Rows from block 8 of a small self-supervised image encoder, named by matrix and row number. Rows with one number belong to one channel. Each number is 128 + 32 x the weight over its row's rms, rounded and kept within 0 to 255. All counts start at 0. After the name is the row's rms in percent of the matrix's.
After each channel's rows are labels from the 100 images, of 14848, where the channel reaches its highest value: "lies over" is the class under the peak. Only what is clearly more common there than usual is listed. The data: patchworks of several textures.
# convs0: first 3x3 conv (model.blocks.8.convs.0.weight, 96x96x3x3, each kernel summed), inputs 0-47
# convs1: second 3x3 conv (model.blocks.8.convs.1.weight, 96x96x3x3, transposed, each kernel summed), outputs 0-47

convs0.11 112 [ 66 142 185 142 124 158 127 139 110  36 146 195 120 112 113 120 138  74 121  80 128 130 100 126 150 176 121 185  96 131 110 129 138 129 137 138 115 157 138 106  91 125 129 149 129 185 150 135]
convs1.11 109 [113 105 157 130 126 126 118 129 149  62 115 147  91 130 123 124 139  41 128   9 137 142 119 174 102 124 151 132 150 109 129 114 125 103 131  95 112 147  85 116 171 123 134 166 111 126 156 134]
lies over: dotted

convs0.29 132 [144 130 166 155 153 115 128 148 126 113 128  70 129 133 129 133 127 110 126 139  30 122 200 136 141 133 111  96 124 135 125 117 149 152 120 119 133 168 243 124  98 109 129 128 135  62 144 111]
convs1.29 110 [ 27 132 160 118 118 120 113  93 123 174  98   0 128 115 137 105 134 103 116 143  78 125  65 151 133 133  60  87 150 135 130 119 143 109 115 130 122 139 118 131 146 135 123 153 120  52 120 237]
lies over: zigzag

convs0.48 115 [128 105  88 216 156 116 141 124 137 150 129 149 113 141 119 137 190 171 147 119  91 158 128 114 136 105 152 160  64  67 124 157 134 133 143 159 100 103 134 152  84 135 214  73 102  97 126 121]
convs1.48 103 [106 128 146  89 142  63 127  92 102  66 177 132 115 121 120  91  98 109 109 109 137 118 129 171 153 134  99 105 168 147 134 120 103 153 121 108 102 132 102 139 164 122 125 186 116 146 109 148]
lies over: plain

convs0.0 119 [159 138  65 125 108 120 116 174 125 154 137 183 113 121 113 128  94  67 128 140 141 105 143 122 114 158  32  86 112 112 117  96 137 132 149 137  96 133 110 122 135 136 116 138 136  62 203 154]
convs1.0 095 [154 124  85 138 139 120 130 118 120 147 141 168  99 137 119 122 135  90 117 165 181 114 103 168 105 143   0 115 108 140 129 121 127 122 146 108 118 131 196 102 141  96 111 146 136  85 120  43]
lies over: plaid

convs0.46 082 [ 77 142  79 145 116 107 132 137 161 153 118  90  63 151 126  82 133  98 101 126 134 131 165 174 127  62  95 121 116 153 172 148 166 117 178 119 145 157  61  96 118 139  83 128  93 128 119 136]
convs1.46 111 [130 145 154 101 140 133 130 163 124 125 178 131 189 128 171 155 127 147 163 119 165 164 164   4 108 111  99  95 158 128 117 144 141 213 129 157 138  69 160 153  91  99 131 127 186  56 111 130]
lies over: rays

convs0.20 095 [ 79 174 166 130 107 127  99 120 102 135 155 112  85 122 124 121 130 160 110 175 129 124 219 106 138 135 141  98 120 176 151 107 166 139 175 128  82  96  58 122 114 178 143  83 114  61 108 109]
convs1.20 099 [ 89 110 122 145  61 140 121 162  95 183  95 143 113  97 124 118 138 126  88 199 154 104  83 118 109 127 126 133  90 147 106  59 146 121 105 116 109 139 114 135 137  89 139 111  99 149 159 212]
lies over: rays

convs0.13 102 [129 144 156  99 134  77  94  74 115 206 161 174 132 107 137 130 100 165 124 127 119 121 121  54  98  67  98 122 236 144 135  58 121 107 160 102 147 141 139 134 148 158 136  73 120 171 128 110]
convs1.13 098 [114 119 140 191 169 138 117 142 106  87 117  87 109  96 105 126 191  90 139  86  98 134 127 171 125 182 143 133 147 149 103 143 169 120 149 100 143 125  63 151 152 109  93 101 156 104 134 131]
lies over: crosshatched

convs0.23 062 [ 92  89 141  94  82 149 108 121 173 123 116 132  47 126  92 137 164 143 137 129 143 148 116 138 161  36 118 133 122  86 186 103   7 141 133 151 145 117 128 143 146 136 136 133 124 144 115 136]
convs1.23 111 [122 133 129 135 140 138 165 174 124  92 154 148 191 138 156 127 115 136 110 103 102 124 133   0  87 171  97  98 152  76  92 136 204 147 143 135 142  99 137 150 115  87 117 109 213  68 149 160]
lies over: rays

convs0.53 083 [ 95  86 146 106 107 115 189 121 136 150 144 167 105 101  89  99 140 150 154 147 110 161  88 182 199 132 118 109 101   0 111  97 106 159  98 113  87 112 102 121 114 167 137 151 118 127 156 133]
convs1.53 083 [125 122 152 105 147 168 109 132  95 112 127 132 160 132 150 181 114 101 105 129 175 130  80  23  81 167 153 126 147 111  55  79  98 118 144 128 159 103 132 121 194 115 114 109 138 138  97 125]
lies over: cloudy; marbled

convs0.5 108 [143 146 208  73 108 112 118 130 128 158  79  16 100 124 122 113 122  49 120 232  58 122 128 120 121 118 198 117  79 124 105 150  77 119 146 132 103 108 108 120 103 101 125 163 106 146 135 119]
convs1.5 098 [117 125  26 107  97  93 134  92 153 157 115 255  88 127 128 109 138  55 128 163 142 139 137 182 111 117 139 124  77 146 153 148 115 112 122 100 122 158  93 120 101 168 110 103 121 108 118 102]
lies over: bubbly; veined

convs0.47 103 [123 154  91 101 162  83 113 119 118 152 129 158  94 141  97 123  99  50 117 188 144 128 151  99 156 183  90 131 142 110 146 121 125 166 148 124  69 168  87 139 133 136 106 115 144 150 143 137]
convs1.47 119 [118 118  86 124 143 163 139 146 114 143 130 133 101 120 145 114 139   1 123 165 224 108  65 144 136 122 161  93 136 121 143 116 128 125 128 130 115 153 135 124  97 112 127 117 136 181 151 142]
lies over: rings

convs0.72 094 [106 155 128 165  93  82 146 119 153 150  76 121  97 158 102 142  91 160 122 132 140 152 162 114 106 139 154 143  49 133 133  86 135  76  71 146 129 132 129 122 123 129 138 159 108 148  78 106]
convs1.72 086 [125 100 164 113  65 145 122  85 126 153 107 114 160 122 125 129 113 141 124 165  96 142  78 118 106 132 143 123 150 113 126 159 126 115 106 181 106 120 132 114  81  98 165 117 125 177  85  97]
lies over: speckled

convs0.52 084 [163 100 173  56 132 115 106 104 167 120 138 180  98 103 123 143 152  84 162 109 168 158  83 198 127 197 186 129 107 155 141 137  85 101 119 104 137 108 213  92 155 121 115 142 139 152 113 129]
convs1.52 120 [126 167 179 170 149 152 160 145  96 132 120 113 162 168 110 119 131 173 128 132 116 120 174   6 121 149 106 177 143  83 142 120 180 141 136 133 130 112 116 166 106 127  98 109 162 179 180  98]
lies over: plaid

convs0.62 117 [141 136 140  73  97 110 124 118 150 190  90 156 138 120 119 138 135 171 119 199 153 130 105 137 146 185 126  76  26  68 149 153 130 146 143 121 149 121 154 104 146 135 105 143 100 124  72 128]
convs1.62 098 [112 119  92 111 131 156 112 115 100  31  74 127 106 125 109 103 132 121 110  95  93 123 113 178 114 112 110 117 108 156 145 138 113  92  83 115 103 166 186 113 130 115 145 149 103 142 158 119]
lies over: cloudy

convs0.73 106 [126 112 154  69  96 115 116 126 124 132 131 201 107  99 127 119 119 172 127  83 190 133 112 113 124 147 212 154 138 156 121 116 112 107 121 115 121 135  53 113 143 170 131 114 107 171 138 113]
convs1.73 137 [143 128 128 122 120 127 121 110 126 121 120  68 132 138 129 153 136  60 121 156  36 127 147 152 104 123  22  86 135 122 129 130 131 134 126 131 135 107 178 116 164 115 125 148 128  88  99 148]
lies over: camouflage; labyrinth

convs0.14 116 [145 137  81 114 127 106 126 122 106 135 124  81 116 116 110 143  96 150 111  21 150 136 160  96 132 168 150   8 172 130 121  93 112  86 115 135 109 137 129 123 120 148 105 107 123 164 100 171]
convs1.14 114 [174 124  91 138 117 118 111  56 148  94 140 142 108 142 123 129 145 216 133  81 180 119 155 152 124 128 137   0 113 133 115 133 130 149 141 128 114 140 157 129 147 103 134 148 124 184 107 145]
lies over: labyrinth

convs0.30 127 [164 112 177 110 131 117 112 117 127 113 100 200  88 113 138 120 128 109 125 185 218 139 129 152  92 197 184 112 104 114 112 134  93  66 128 124  97 137 143 127 148 144 106 111  97 176 161 225]
convs1.30 093 [ 84 107  67  94 138  60  94 119 164 124 110  43 132 115 126 117 138 170 122  91  52 121 107 134 133 127  96 180 122 140 141 111 133 170 106 110 115 122 128 110 118 137 121 134 121  85 127   0]
lies over: diamond

convs0.39 104 [141 145  87  96 171 123 160 174 105  79 103 105 157 125  95 171 169 105  98  76  89 165 200 122 156 130 104 121 124 158 165 130 147 181 151 105 136 137  95  50 107 186 119 121 129 109 136 142]
convs1.39 102 [136 153 161 107 161 156 123 172 119 141 114  93 122 126 122 130 182 152 148 145  93 130  83 146 137 128 102 142 127 143 118  72  97  92 127 137 121 110 144  85 109 155 136 148 107 140 109 121]
lies over: plain

convs0.24 098 [164 164 133 107 177  95 131 101 111 118 147 120 119 107 103 111 121 145  88 191  68 137  89 126 149 204 158  48 133 106 148 129 117 110 176 126 116 123 169 121  94 131 119  84 125 167 120 140]
convs1.24 097 [170 135 162 152  65 115 141 155 148 141  93 166 104 141 132 124 121 120 145 155  82 122 152 178 109 112 181 100 121  96 111 139 128 130 138 130 104 165 158 109 181  94 142 166 105  82  71 168]
lies over: speckled

convs0.71 118 [ 81 148 152  87  98 130 109 117 123 176 150 197  42 118 138  70 129 105 107 105 167 115 153  82 147 131 116 136  99 110 136 145  72  52 150 127  79  64 122 159 150 107 121 128  84 152  90 159]
convs1.71 124 [123 100  81 128 113 115 124 102 102 198 128 140 113 122 116 109 132  68 102 134 159 114 133 176 139 118 169 117 126 104 145 145 104  67  83 104 105 166  57 110 109 140 129  67 105 131 114 111]
lies over: camouflage; mosaic

convs0.4 100 [150 148 152 146 116 134 113 166 100 207  93  82  79 108 129 137 151 132 102 105 148 123 127  60 178 163 125  99  78 156 109  97 120 132 167 149 143 152 110  82  89 136 100  35 149 106 152 124]
convs1.4 101 [157 157 147 114  84 145 128 180 141 186 122 129 153 168 154 140 173 102 142 232 182 140 145 111 120 129 143 171 179 118 126  70 139  98 110 118 122 144  98 184 152  91 118  97 133 136 119 157]
lies over: cloudy

convs0.49 128 [ 97 110 139 122 170 132 110 146 100 133 115 142 102  90 125 105 169 161 110 186 157 111 152 101 167 216 102  61 128 123 118 152 114  83 163 138  96 116 109 120 145 156 126 169 112  68 163 150]
convs1.49 133 [152 126  83 129 164 144 140 115 126 110 196 140 100 129  98 139 138 127 123 144 181 122 122 176 150 133 155 100  90 100 144  99 111 102 116 105 111 131 128 114 142 143 127 133 128  39  88 221]
lies over: cloudy; marbled

convs0.69 083 [ 87 125 148  92 111  68 163 186 116 109 138 193  60 115 138 115 141  62 113 148 132 152 137 109 117  99 124 129  73  52 153 165 112 112  90 112  85 166 135 137 144 130 110 163 118 125  86 145]
convs1.69 083 [113 106  62 151 130 154 150 110 198 158  74 121 104  77 152 165 142 144 177 211 169 140 164 184 134 130 142 150  83 186 118 139  90 128 133 107 124 159  96 141  93  67 159  94 114 161 153 126]
lies over: camouflage